A small image classifier, trained from scratch: depths [2, 4, 4], 19200 steps.
Rows from block 2 of a small image classifier, named by matrix and row number. Rows with one number belong to one channel. Each number is 128 + 24 x the weight over its row's rms, rounded and kept within 0 to 255. All counts start at 0. Numbers have three digits each.
After each channel's rows are labels from the 100 images, of 14848, where the channel reaches its highest value: "colour at peak" is the nearest of a few named colours to the mean colour under the peak. Only what is clearly more common there than usual is listed. The data: fractals drawn by 1,000 iterated function systems, in grey. In brackets: how many of the 100, against the usual share in percent.
# convs0: first 3x3 conv, stride 2 (model.blocks.2.convs.0.weight, 128x64x3x3, each kernel summed), inputs 0-63
# convs1: second 3x3 conv (model.blocks.2.convs.1.weight, 128x128x3x3, transposed, each kernel summed), outputs 0-127

convs0.97:146132102143148119130155108147136129105136111126163117142154117131102183130087148126158186150102091155127159125136161105096116116135138102165168111098142167124154163137115121153170127130164154
convs1.97:144170132115091145122109141156120086145157155083133137162164106075141112133140138149096110155110140109122078119154110125127122150120131136128132126172132114150115118150106107135101101089160093105125123100118142078165105109106091132081078167155153063094125107134116137141143141123089129107102111126116132140113123165112127162149100124165142102174112164151112145120112141142122111155143
colour at peak: grey (54 vs 21.4)

convs0.109:115128122154185104117077165139169122152135165119150135108137146130106144128110149143102149161149130130142181106182082115146133117120158139141168157104111135133136137143180109122142152109127139
convs1.109:136147162093110159167106106148141064122118124076101139128109125110146112131116147120075082130118149144199122137127148129113099137123130140108113161131146106096125102158130142146122125111132136153151164134157136130130118106108135080091051145157102076131133105135139129086153130148124148130120101152117111113122152172166110108149131103104182110133106092145151109140131124134114116100132
colour at peak: black (81 vs 53.6)

convs0.88:118078116140165138125128126158130112137128093147109111135117163118172102120104185113136149174140134092123152159092141165155085109126124137122145130137150173127114148155129095087120159125135161
convs1.88:126111122148102107135147160169156127123149177089103157138100129128119115130132118166133134126107102132164114098146154082082113103131128143156114149168122115130128110143142171099104128112145120096115111130124128118143141162132119115134117150218134118111137100142099138077142133105086125128141142095123141099129087146138130119149106133089077052144124170104146107111095132130127109146161
colour at peak: grey (75 vs 21.4)

convs0.5:150165120151130105145142166110132158138124122128125169108144143184117126139107142121133110136088130166116129139107109110166128118129174192094089126141132166095126099095167131155148155123107128
convs1.5:131151168132115095196132132156118063122104119126073157143111133123190124086134130110119128131105141116131128109167145101143090121125087160162099129141128105153134125129159140126106130128145125143191133132114116129116137108117133115129138145155151114110163116125139122093143110106141117095133117132130162145062086106130128128101125179096157106093105130149108123143106190161144127132105
colour at peak: white (84 vs 25.1)

convs0.20:113130161166134152119108138100102138091108197138118073147160115124133091137123116141156119125141116120128145095184141126090147112080123113110080109125121115156142133102135109160134121098127114
convs1.20:136132091127139126140116117143102134158095120105136121115128103106130122113117138145115118168130119090104161157043102137107126130117135084146100110101126093095101098154112129114099138118113198115157112124133154143112090114120138155095115105092101110127129141110101117155103169173163127132132156121103098147083131164138110165128101098156185123150144124104127126133125100138106157107085
colour at peak: grey (93 vs 21.4)

convs0.87:111112143094122159150117116093124084150122154155102130181059135150122118107139134102129112151127134133106140129111140105165118104125152178069139120158150142163156126107123146153134163132115117
convs1.87:146106157109125096167150124156164112128153094142100132130157109143119121085173107117142175121113152106085132147142140130170151095105121169155105140134117128143125083121183101107139154147139152130135132117142163174094129119111117105118122121078063130139178120116144164128127112169155132122109135138111100137106117112091121146127119129149125183073147111108100113140111123156122134100155
colour at peak: white (87 vs 25.1)

convs0.110:142138137138194101118075172129125157141120123163143165083120116139076109098103116133142149150135142132144160117153138152139117120131128138107101130074112138145162128141146107122149120075138103
convs1.110:131128157078141133129144090068151131117151108119107140098113140129129093127114132104076119139136111120157168119099081142150101115163111104119140145094141110087102146112118119151124118140109151110097111152119130107122134064136118105094097094134139095105126101122168113090123109156115181115107132193155134179142125150171108113092129121109131117115110119164132150133120102111094138135099
colour at peak: grey (53 vs 21.4)

convs0.35:112126124121128168130103110149140135153139165097134110127105091134118119129149171191167117099131098126143157169148128160097172083126119149126079117123114109136132098134121178100112139139114149
convs1.35:104111120108103127092164087123099158176120114089122133128121135103134120109122121110130144133138155127154145110122113145090090181147120084130174117098129153180083132157093119150108125149139114132118154147118140122144141086090122130136143150151176127062146152138132172120176162144113140109109174146133139107096106130144172098100116123151142128163136113155101120098132118125129173114121
colour at peak: grey (59 vs 21.4)

convs0.81:102044155122105177128146117120122105129145114115104155106130133102119128090084156107156118105096143157124126121079137125113115119100155120089113119112116096127114150116134073150124111124106117
convs1.81:164099079187112111130168131139105127122137140133139134140109101097137163126115101153134123117127171149119115141148159085118156163169118113137126122119126127124146111130100153137120120185130087141146130120146104143166176124115149127120137150092102149101140156133148165139132134107178126090096099124089164153121181114137173133124155137154137113167164114120148121121152126147107171179099
colour at peak: grey (91 vs 21.4)

convs0.39:137142177159105104102116160090152128117119179154121126126088172113147142127142188126155106133108145087124132145122128138161168152161103140126145129094126117114130141164124152173107111152135140
convs1.39:114084154116112139152117147111147115114135143130088131129134071139114150136170143130080111100123128095114086106152152150141129103101147165145084105143096097134176123147132148146130134124137100154127148111194151112117133123141150106124131107146133101161158096151137153124135152127165184120131041132153161128175103136150130116125129144118144121159154137140107134130134181124127090112114
colour at peak: white (85 vs 25.1)

convs0.31:106126160121071105136193131118123130153127112167127118130119138108156118145120153121121100123166180093096090113111107065114101171134083138135136133137122114145108126100137131123130117146144154
convs1.31:107156116132073099077145121168140132118125126142162178152116109138130130121139151144165093153142132152136108117118121122125119165141139159161107107157114149099077148120139158136119138150144097130125150118154143128113160146116109111121131161142126152201132099124107134141188114128122135118141136076127120151085125148158150105109094132185105129106153154159129182080154135093130125111140
colour at peak: black (87 vs 53.6)

convs0.73:122124093151103105127149134138122183124107099118124139124097173165117139112165141130182143156112129130118155120142127072176116092142128132109129151183111121079116157120167112142129123130120133
convs1.73:115150116135070098130130130138132096127140157119108065111116114088139111118156099131119114130106135118171116131142152118112111126149123131117141148184114130148143091110126167096080123095124089122118081108143115113142113106109092142157131080186125158108154137120150111118117142104134132118153131096104157129111084131151128113134112123100109095150113173126105130103053122155111099173131
colour at peak: grey (67 vs 21.4)

convs0.119:127087147104089127211089132120141112114126106117129142102158167114153126109134152097103104123109184153118147117152136122118128124125129127089114141155089149095088129121140085107118126138121118
convs1.119:105122108154094132105219132176167108132079141135104137130097114139147153102120111142153154142169167149075136119165099100156100121116107148146138110114132157127162143137130115159105124129130080148137154110159147094137179102110106127119162091133088155156151165122122118115119146110146155091111117121092128133149098121108135097160159166130105153127138131132136143103117147133117126117133
colour at peak: white (88 vs 25.1)

convs0.19:112129131076133136134103146122105112127141127102149149110196067156080104145143107142105128085136128118138125112117161111115166150122143142133091110098122143143125115112112095109121154067122129
convs1.19:132115153095167136123106110106158123135118095095143088145149131109124106127110101119142088142080135093092169148129113130097087089131106141099123088123136113110164080136131095105145147090127191142099144143095106098116062101098121112124124128119082111116124124116107079112107111131146121163098132131120104144141115104074108142094134123137126126148104111117143135122153079122094115126107
colour at peak: black (81 vs 53.6)

convs0.118:132101141137202103111063129079127140105148138113103146127116144139121092079125150127129137121154093127146125155121122180101135124123106103131086126097117119126087128120126113126153101099110107
convs1.118:112113156110143147148082112083135148123153100088119161128159123147166108141146149153101103129156120113139150122110080177149127135132116122123076197116164112149122128091123152124138183161113129126103146123123153115103118112125126131119126138099132131122129101113073111113116156140139135147122138227119082145126123126180116140122139139126125108125141101142099108164156145113141121124091
colour at peak: black (81 vs 53.6)

convs0.103:092099109106098168088110099139122132145160106149136157131139090092154117175149135150107110144114101096122131132132128139141141121138136110108094145098146154094094157152120101080128071124129154
convs1.103:147130165113174164092148126113141125152150151113135160094094088132103095135091131136140114170120105113141150130126100129138118106123149094087124140130154108142144132142110081103158132093137114177121136159117083112105128157109088082122129109141093136136128133120125127094109156121142118177117152108150156130132126113080120116088062160134080113121119132157135096098170102115132101101144
colour at peak: grey (98 vs 21.4)

convs0.120:086128127139126132148118162146089113114144122106155140110103102188159159158130129143095083125101123105139147123112092155159142133153138124125131117146172149119147081142095137081129114178131143
convs1.120:132147154044162168142091135134119132124135141152118096112158121118117137128104120174129107124129095120130142107148129101129096124133134112126175102141136172137117152115119123137134120178125123098090182142112150116153134185148118128148123115156129166098140116119133107150149158109099098143191117135150096113152121172139127102139125172138140135114094081121157122106097113087135140109085
colour at peak: grey (49 vs 21.4)

convs0.50:127100113083093191169112116124130131116140090144134154120150114104152117128100093100141122112099150148156093127134164131094094117131115137118126163084150103151122090117124088138138133090156114
convs1.50:137098131127157095125149106088153138120158142138130095146099173119109114105092131138190131139111105108142149145143096087153102135137106130094087095132122119122140150151157107105196104153141110118113166119124118132130147129096122091132195124100107132135127134112104093126133144151143123113096138120141114128126100121139156092087102161153072109127135102110175113149183120128095114139120
colour at peak: black (97 vs 53.6)

convs0.29:115136131145141188085108152140168148159123114142159151111151153156161135135107152167109117127143137143147148151172083107173114154120135147137163152097123149122141140118157096122096135173134131
convs1.29:128107161085137136166093133163157100105138114097112141131124139087132156122153154131104134135156108183152124125149147117126067165107104114100088181116146116144098123152112110130152141159129110144107138117139147130135124135165131093102114195157121101120135088165142121066203165144129126122121120141131105131127140120150127114163130162122123102108122137124163149105151131104122104096128
colour at peak: grey (66 vs 21.4)

convs0.84:130132171118147168089083081094107150162122120124114159125172107137112101107107119104137104149152138138119138142161114129120119110136156129175151144102092127120083123113115086115164127146166113
convs1.84:147153165111168125119144099132108117152108127144131142099071118141155143131108136127118187163119116173101143172083105128150072133173110121108126115118183162152110134146132094077129154139099106157105172141110094129123165111163150142113107129139125147130152102117150114132124121174127131105122123130124169118122124116116137199137099110122133151158135119148142137116166107089133146113107
colour at peak: grey (58 vs 21.4)

convs0.108:130115148135147141103157072159134128130139107080147078143143100095108090124097140130144174119146163084140134156128164110127139103087127108139108146167155157128108151115133121104150136091125117
convs1.108:128133095105110132141148137146128140128095162110116128146118118137139130184147149167121107167122100112162134119104120169103152171126190113149136134162146099112141137131155150073151136066134129125128100105110154086105101146124098114122131156138180128148119129130144126123127114092187120156127147108119112126128088112162108134129126084109069114127142159082096110128085124109130093131114
colour at peak: white (85 vs 25.1)

convs0.3:138137152140103101114122126149099090119163140144116134173094139109098099156141125119118130122149138066127105121119135109126109066152113111140134091095111116111106112133150129150092165115062137
convs1.3:103154174148104088115083114105132135109099126206095103098094132111114101148167101088148136125124122108117085088112089165140132078099141178110178140082123121143117116141121133127156126082144134123111099118149097136117104097129130137125122103102134115135149110117147133095123123126119155114105137117138100158157117154109140157102118115133134132093117152130109114078129131091181122114128
colour at peak: white (97 vs 25.1)

convs0.58:105127143093109114129119100128116076123135100071146127069136132095153130117158142137135123158116111103109117134113123129114105080122125114127159075093118118137117141127098128128104114131048129
convs1.58:096142120122113148131080130128145115091104129156119121147167161092113112117160140143097122109089117149147109090082113194075103098085120148111166110146085111127161115139136135118126151095106104140107126154112140115129095132154119150114090128125139097131114137099092145096107154149155111140137134138122085093146131118132089077129127071127150127110130133081147103133126119091167122109126
colour at peak: white (52 vs 25.1)

convs0.106:154136142105123143118156165109121127103112133151140150194122110147139128148141085116138133168136149169142101135140174150181089141182141104159143114108136148151128122156133115139131088124124092
convs1.106:125128159102127126137110132164145155108134131112099133105082106122080075088147134097129154129139133113125133135152115107121103105146106115100117116175124122129136115124179134117103085148143127127095126122113084141155130142189132134109132149197114084108140095174137089117124098131118143119153150070088101154143115155116124127111163139117115120121087132128185085139132107110120133153153
colour at peak: grey (93 vs 21.4)

convs0.57:127102162174149193077066129137121124091160128120127121098121109110124136143100099121108154136144125098145120085111120118109096105137087137139133100144137144115140169139094115132113121105099115
convs1.57:128150173110152135149082098151137128123125129166115103128147187127126143146120141105156185111118128125136103112102123175113134120146166111115112135118110085147142132075133120136133111129095144151096120145151132155123087130129147130091125148082104118080129097087117163102108129143168133121184111135102129119166161120079109210132096120138133117108137147113125102127125113106152114114117
colour at peak: black (86 vs 53.6)

convs0.127:154128148096106117163128082130128129116169095111134139111097126137094160155128159121101111138124135079132133122107125103121110116108109133167149072081106124133105117120124097096106095104070120
convs1.127:116118177160079138115086093147117106098112152162109094109151133094105112155145066119119126124148103095116146106114139166125106097120111183096158149128113084140121105122119131113144128083101131143114112167106109107130078109137091137125110112112137136104157125102106110108132133149094107133117120132123111124149132111129104130094132086145135111101112146121121058078125102100171100129136
colour at peak: white (88 vs 25.1)

convs0.112:124140158133116133085112137155127115108120117118163139121138115159079124104109117118118103114129172128135125074163134157141124103100124188157138156083137113154134142112092138079120145112182132
convs1.112:085132140060171137156083136098154152129128113131146143135124118124153136125081128143105105157103124132113137170149140102135104129137113151096130118139132100103085116164120120115111127115148143110119133131122119079097159119055095128177102136136152112092131099144137062132125133139078114146076134171122135131136121139151135153058129129134146134133123123136152168128140095107115114137126
colour at peak: grey (97 vs 21.4)

convs0.71:121106144168130155112100094111112131139131120095156112091147103128164130105085133147133104100134109175148156116084140117095113186108135130133122156172104102105087116125162114100103135126124149
convs1.71:138127118155099167103123145105123138095142130116162096145116154121093143145148134180114128163116152149151111098106131154139141131096141122158111121132117112105105098168104094118106158136149123138152098092117071099132154158113150093104081122095144133120121127118137154130121144060176116123160136130091113135171142158112145161168136151118182139146137083093124102082139147111133117124118
colour at peak: grey (76 vs 21.4)

convs0.9:139123111110139090122151113081107138148134150097147120116116118117108115137143133188160118102115083129114134105114092159119161120135103111095134116129119139145128094105090170157112189124077146
convs1.9:068115109152123169142126110101150121143063086130173130147156140106103129105133172132082121130094124172160094096136126140060135122102100098127151113125097137103141119156120123129162152084126120133148140120115140112123154145135158142136139141107167131145121168128100090121142139073102133137104140127086111112121106142148117103146122123137136141143128100083149136116178122124090136097095
colour at peak: white (93 vs 25.1)

convs0.60:137121135141142114111142100105170118061155116052086109100140136083131154135119126140131113158152143137124131119131140185113149098101119134127147081122131110122116113126109154150093115141108109
convs1.60:109126100174095148129142096104120146107095105117124163122129074143087128107124157120102131144107111138128134119081097174135126105101122120102109151109101103130151122117127124141114176075121141137163129136159140107095130138105115156136109127089156133155101115137123117111089184116122115116120114098138075096141129123124118081101121111135118140073139157082142100095143183090151117100125
colour at peak: black (94 vs 53.6)

convs0.115:140125141157185149129077107117103122123143141111153136062087130081096128133128123147119166063126125109134098133128102112113130101096114140147143126159144121145130132105096139142114147120142085
convs1.115:073131124092141118195083101121152128128116110142124099105123167107136129155151120135110124127087127139123137127134096160094137151111127148163167127116103122109110098139172108096156126090104149116086148117116124116128086125119127117138118149077144110126146124090103123099126096124156130136098115220114113107119136098126107191138102114142125124140134111094116137137129072112116124097130
colour at peak: black (91 vs 53.6)